config.toml
model = "image captioner"
dataset = "simulated grey scan slices of phantoms with and without marks"
train_examples = 245000
image_size = 64
crop_scale_min = 0.8
horizontal_flip = false
translate = 0.06
tokenizer = "word"
vocab_size = 25
encoder_arch = "caformer"
encoder_norm = "layernorm"
encoder_norm_position = "pre"
encoder_activation = "gelu"
encoder_head_dim = 64
encoder_fused_qkv = true
encoder_qk_norm = true
encoder_layer_scale_init = 1.0
encoder_parallel_block = false
encoder_moe = "soft"
encoder_num_experts = 4
encoder_moe_every = 1
encoder_expert_mlp_ratio = 0.5
encoder_slots_per_expert = 1
encoder_shared_expert = false
encoder_patch_size = [4, 4]
encoder_conv_stem = false
encoder_depths = [4, 4, 4]
encoder_widths = [64, 128, 256]
encoder_kernel_size = 7
fusion = "cross_attention"
decoder_width = 256
decoder_layers = 10
decoder_norm = "layernorm"
decoder_norm_position = "res_post"
decoder_activation = "star_relu"
decoder_mlp_ratio = 6
decoder_head_dim = 16
decoder_fused_qkv = false
decoder_bias = "qkv"
decoder_qk_norm = false
decoder_parallel_block = false
decoder_inner_norm = false
decoder_positions = "rope"
decoder_cross_attention_every = 2
decoder_tie_embeddings = true
residual_init = "zero_last"
optimizer = "muon"
muon_scale = "spectral"
lr = 0.02
momentum = 0.9
nesterov = true
orthogonalizer = "polar_express"
adamw_lr_other_params = 0.00098
gradient_noise = 0.3
cautious_weight_decay = true
ema_decay = 0.999
steps = 10600
batch_size = 256
epochs = 11.1
lr_schedule = "step"
warmup_steps = 530
weight_decay = 0.0
adamw_weight_decay_other_params = 0.01
Rows from block 6 of the text decoder of a small image captioner, named by matrix and row number. Rows with one number belong to one neuron. Each number is 128 + 32 x the weight over its row's rms, rounded and kept within 0 to 255. All counts start at 0. After the name is the row's rms in percent of the matrix's.
After each neuron's rows are labels from the 100 texts, of 14848, where the neuron reaches its highest value: "fires on" is the input token at the peak. Only what is clearly more common there than usual is listed. The data: simulated grey scan slices of phantoms with and without marks.
# fc1: MLP up (decoder.blocks.6.mlp.fc1.weight, 1536x256), inputs 156-207
# fc2: MLP down (decoder.blocks.6.mlp.fc2.weight, 256x1536, transposed), outputs 156-207

fc1.457 099 [112 157 175 104 101 106 141 152 109 161  93 113 152 160 150 176  64 170 187 166 158 116 190 179 140 150 136 117 105 120 162 162  81  95 133 158 215  88 152 144 104 168 152 137 136 220 148 178 106 127 120 102]
fc2.457 098 [117 113 149 180 154 153 118 107  78 165 117 164 132 112 185 193 152  86 118  63 157 152 101 155 163 164 188  98 118 139 105 100 149  84 149 115  99 191 156 120 170 134 128 131 117 168 150 153 162 101 119 111]
fires on: "right"

fc1.704 104 [197 168  99 112  48  77 105 134  94 165 142 131 105 118 188 137  86 127 155 163  99 174 111 124 100 134 138  98  68 116 146 178 129 131 149 107 110  75 153  72   0  95 177  90  94 106 111 166  73 165 175 120]
fc2.704 100 [151 124 110  91 136 142 185 123 145 184  87 103  86  98  96 110  88 153 101 202 115 146 114 154 160 134 125 148 131 133  97 191 116 118  92 156 122 139 145  84 146 152 170 145  37 119 161 115 101 129 110 142]
fires on: "left"; "right"

fc1.485 096 [126 165 136  99 113 132 126 117 131 134 116  96 133 122 184 125 104 116  71 122 126 198  79 122  81 114  79 129  69  80  71 116 149  99 104 124 106 207 180 149 127  92 139 120 165 156 160 112 107 125 182 121]
fc2.485 092 [ 93 133 163 152 115  86  93 127 133  79 174 131 151 152 158 132 127 188 113 126  98  92 125 138 124 182  53 127 181 153 169 114  76 150 131 149 178 174 139 135 161 153 153 143 125  52 114 117 108  67 118 107]
fires on: "spots"; "spot"

fc1.480 100 [143  86 212 161 152 132 138 142  52 101 143 115 170 168 107 143  48 126 106 152 108  56  91 135 167 164 189 116 102 118 131 136 175 138  81 155 133 117 126  67  99 159 132 115  95 148 161 182 123 216 110 150]
fc2.480 102 [164 144 170 143 136  93 172  87  61  86 129 166 119 197 183 107 103  92 101 176 126 131  76 113  91 179  89 102 109 110 125 116 158 152 137 106 167 125 117 168 134 164 175 174 172  80 118  84 161 112 137 170]
fires on: "right"; "left"

fc1.207 099 [126 108 161 108  82 176 154  94 153 118 121  95 117 119 126 120  91  62  80  85 113  64 126  92 110 126 132 112 106 130 108 139 135 179 101  81 135 193 120 151 147 102 139 121 186 110 147 112 116  85 134 112]
fc2.207 097 [118 106 114 109 107 152  90  72  76 156 186 147 123 114  78 186 104 153  92 135 120 143  88 142 127 154 137 165 100 135 139 101 156  88 122 144 125  84  80 160  85 108 164 155 131 134 152 126 145 142 180 114]
fires on: "the"

fc1.359 099 [129 150 112 120 136 110 187 121  99  98 113 179 170 183 106 146 127  95  93 166  78  97 113 106 148 130 147  79 125 100  98  93  74 134 105 125 111 103  72 156  83  94 176 142 127 186 155 160 196  89  83 127]
fc2.359 100 [125 129 156 147 176 160 133 125 209 105 135 203 161  93 153 157 144 138 120 162 100 163  75  80 154 134  67 208 157 167 130  69 124 159 177 148 117 140  71 165 106  96 149 146 128 177  94  84 137 118 151 113]
fires on: "right"

fc1.427 097 [152 103 222 191  83 207 148 123  97 150 168 115 111 145 126 106 130 143 107 104 143 129 107 175  97 129 162 191 118 166 128 137  83 117 107  97  40 151 143 164 124 167 108 118 165 161 123 111 126 129  98 137]
fc2.427 090 [ 86 157 122 118 187  95 149 118 117 126 134 180  83  88  98 119 130 102 124  94 155 115 198 140  75 179 172 160 142 166 152 109 110 120  98 139 164 118 105 126 113 116 126 137  93 154  80 139 175 196 162  92]
fires on: "left"; "right"

fc1.476 099 [126 112 144 135 149 123 123 145  71  74 133 155  95 153  95 108 112 119 107 197 134 176 140  93 122 144 147  70 136 113 120 157 117 185 155 181 102 131 143 151 115 134 154 119 122 109 164  81 214  90 120 124]
fc2.476 100 [152 119 157 123 104 171 169 122 119 139 123 188 197 172 152 152 141 130 130 107 104 132  98 126 159 103 106  92 150 157 130 156 162 101  73 116 183 158 161 149 136  83 175 138 118 112 167  74 119 164 142  93]
fires on: "the"

fc1.538 099 [132 107 104  99 105 113  73  88 187 161 106 143 128 122 148 117 108 141 160 112 137 104 107 155 178 167 120  85 113 159 182  72 134 123 151 117 116 123 157 120  81  64 103 137 121 131 148 122  99 120 166 137]
fc2.538 108 [110 153 156  84  90 137  66 182 182 118 135 146 143 125 153 109  46 190 131  97  69 170 115 146 137  95 142 149 129 119 102 192 137 188 152 166 187  79 135 117 145 169 105 139  83 142 143 162  98 163 105 114]
fires on: "left"; "right"

fc1.518 106 [159 114 128  82 147  81  62 143 154 172 106 158 120 186  80  87 102 160 131  70 101 132 101 170 117 114 166  88  92 145 122 116 177 133 164 126 201 116 195 116 139 137 115 123 163 166  72 174 100 159 172 174]
fc2.518 093 [125 106 158 126 120 131 120 108 130 185 130  99 137 114 147  99 101 164 108 170 163 111  57  92 179  97  91 150 148  61  82 109 154 125 102 163 125 152 173 136 100 141 103 134 164  96 140 139  79 126 151 136]
fires on: "left"; "right"

fc1.596 104 [138 139  88 130 164  72  76 148 156 134 117 147 159  97 150 138  85  99 168 148 188 155 124 107 162 148 197 164 151 170  98 166 129 148 138 131 145 111 175 197 128 102 180 122 110 151 122 118 120 163 136 106]
fc2.596 105 [166 109  48 142 121 137 127  89 126 102 131 156 167 113 135  69 197 197 141 171 134  84  99 183  95 115 153 104  97 118 153 105 153 151 103 126 141 124 100 150 151 135 102 144  90 171  78 169 185 169 102 135]
fires on: "spots"; "bone"

fc1.699 105 [ 98 118 145 123  90 113 108 108 108 171 118 121 113 144 121 110  90  56 174 117 176 168 121 136 106 146 200  85 108 158 150 142  97 162 121 171 144 160  72 104 148 150 152 115 168  82 194 200  67 128 151 115]
fc2.699 098 [ 97 149 139 101 124 128 150  80 120 162 114  80 110 148 110 135 121 139 136 163 106  98 104 191 108 106 127 162 138 127 179 126 138 126 145 139 140 117 143 114 153 163  87 143 146 147  89 161  83 156  82 144]
fires on: "spots"; "spot"

fc1.580 099 [ 97 172 125 112 160 134 197 128 116 179 109  93 103  95 127 190  87 142 128 175  99 115 120 145  98 178 106 121 163 160 156 124 142  95  91 159 162 120 210 123  57 125 168 160 153 106 155 121 178  82 109 142]
fc2.580 099 [105 173 132  97 125 118 137 146 118 152  89  84 103 127 129 145  88 141 161 144 139  94 189  73  90 145 158 198 128  81 119 130 125  84 156 108 247 127 102 101  93  79 108 100  99 115 184 107 101 152 117 145]
fires on: "left"; "right"

fc1.103 095 [170 131 168 138 120 112  93  97 155 110 109 128 159 152 129 173 161  94  80 146 165 113  79 137 123 160  76  76 148 168 118 173 104 152  88 134 120 241 137 120 134  71 100 135  79 131  85 113 113 156  96 126]
fc2.103 104 [138 108 160  68 118 153 120 104 149 141 179 128 123 149 125 119 162  70  98 110 132 165 233 128 119 120 118 109 179 167 114 128 132  83 161 171 100  94 120  95 190 127 109 152 128 115  87 109 155 172 126 101]
fires on: "spots"; "bone"

fc1.356 103 [133 142 148 103 129 156 124 122 121 124  85 163  76 173  62 163  72 163 147 174 123 112 139  48 172 143 130 150  56 102 165 138 113  88 119 131 120 161 104 173  70 155 211  86 126  86 108 169  81 100 138 133]
fc2.356 097 [151 143 126 170 131 143  84 111  75 183 160 101 167 159 103 169 117 120 109 116 114 115 189 106 109 141 171 121 127 164 120 144 163  96  95 130 153 143 110 122 103 147 168 174 119  69 138 152 129 123  89  91]
fires on: "right"

fc1.211 100 [ 77  79 194 143  75  91 147 106  83 107 122 112 109  52 107 113 123 104 142 100  99 141 113 153 171 122 103 105 149  75 136 151 128 155 123 131 101 104 115 127 145 124  84 118 130 143 125 134 167  87 100 172]
fc2.211 097 [115 108 158 129 136  97 157 106 107 111 121 110  54 150 148 195 141 136 108 136 138 122 152 107  83 148 150 169 122  74 127 132 173 112 102 127 148 108  94 147 109 151 175 134 109 202 121 154 108 113  69 127]
fires on: "left"

fc1.155 104 [135 116 106 115  85 127 166  99 109 101 148 146 124 106 123  99 179 172 112 106 121 112 127 189 160 113 143 115 106 147 136 143 143 115  93 168 147 154 122 131 119 137 163  66 122 169 116 140  83 195 190 212]
fc2.155 100 [119 172 149 128 126 147 126 131 145 139 105 154 161 118 165  98 164 112 108 163 136 202  71 150 150 175 100 163 112 125 142 107 183 148  92 145 173 148 165 111 162 154  97 185  98 133 143 114 129 135 122 144]
fires on: "right"

fc1.507 099 [130 142 111 132 121 162  83 123 118  66 109 120  64 150 224 101 181 139 115 116 145 171 132 136 116 108 156 146 166 143 177  86 127 118 170 135  97 170  72 114 104 103  70 164  97 136 171  92 139  95 113 140]
fc2.507 105 [125 101 229  82 139  81 113 146 141  64 121 146 170 144 143 117 131  85 167 105 116 125 163 150 131  62  96 116 132 142 105 145 133 144 172 164 111 139 119 144 129 149  70  97 136 177 134  95 127 187 168 122]
fires on: "right"

fc1.419 099 [ 98 128 193 123 130  92 139  79  64 126 145 126 184 156 143  96 169 147 142 170 113 101 107 105 122  59 179 104 100  85  92 135  87 159 156 170  45 191 118 171 119  83 123 198 140 104 113 162 178 124 159 151]
fc2.419 099 [109 108 117 108 138 178  79 127 114 131 118 111 122 131  81  96 169 162  92 181 112 124 145 154 129 107 126 160  38 137 111 184 103 205 161 135 109 138  98  72 127 170 164 102 154 144 126 158 105 175 115 137]
fires on: "spots"

fc1.670 103 [129 126 101 125 129 135 163 161 158 112  99 114  86 230 128 160 136  82 141 141 137 157 158  79 114 162  97 142  94 169 120 143  77 174 164 136 155 142 114 147 136  88 162 117 132 128 122  61 106 138 192 209]
fc2.670 095 [100  98 138 115 145  53 200  94 155 127 144 144 121 151 108  87 177 113 146 117 136 217 144 107 154 163 203 126  70  94  83 128 127 107 145  93  86  71 124 105  76 112 112 140 136 200 159 111 154 165 136 162]
fires on: "right"; "left"

fc1.190 097 [158 108 106 103 154 135 115  94 141 100 159 167 138 121 169 156 162  92  73 223 110 156 108 140 150 120 118  84 117  95 127 164 174 174 130 135 135 148 110 156 129 109 135 162  90  59  99 148 137 134  92 147]
fc2.190 094 [134 119 118  92 137 146  94 128 121 156 144 104 133 127 148  73 146 110  85 168 170 121 126 132 123 103 116 139 133 156  86  97 125 155  79 140 109 100 116 140 126 119 141 128  92 120  84  53 127 140 177 122]
fires on: "spots"; "bone"

fc1.93 095 [133 108 178 117  75  88 124 130  95 119 119  93 110 145 148 125 136 129  75 121 198 123  74 130 146 145 120 108 117 142  77 141 105 183  68 182 127 105 128  90 110 142 169  94 159 117 152 107 136  77 117 154]
fc2.93 103 [170  74 123 140 130 140 133 139 111 111 149 108 146 110 110 137 186 156 130 110 104 156 141 134 159 141 107 130 164  97 142  33 147 102 161 135 123 161 166 120 144 126 156 115 133 151 107 149 172 143 108 112]
fires on: "left"

fc1.746 101 [ 95 112 119 126 113 107 105 144 194 135 176 131  89 149 110 138 140 153 155  94 118 147 156 106 136 149 128 110 105 157 113 115 151  65 121  96  96 147 113 176  99 153 149 120 129 111  23  86 114 100 201 119]
fc2.746 104 [154 113  88 137 131  80 118 117 104 141  97 163 127 193 117 109 118 100 144 212  87 119  91 187  92  58 145 119 144 125  85 126 163 112 109 113 173 161 195 157  84 109 160 108 105  93 165  80 163 144 146  96]
fires on: "spots"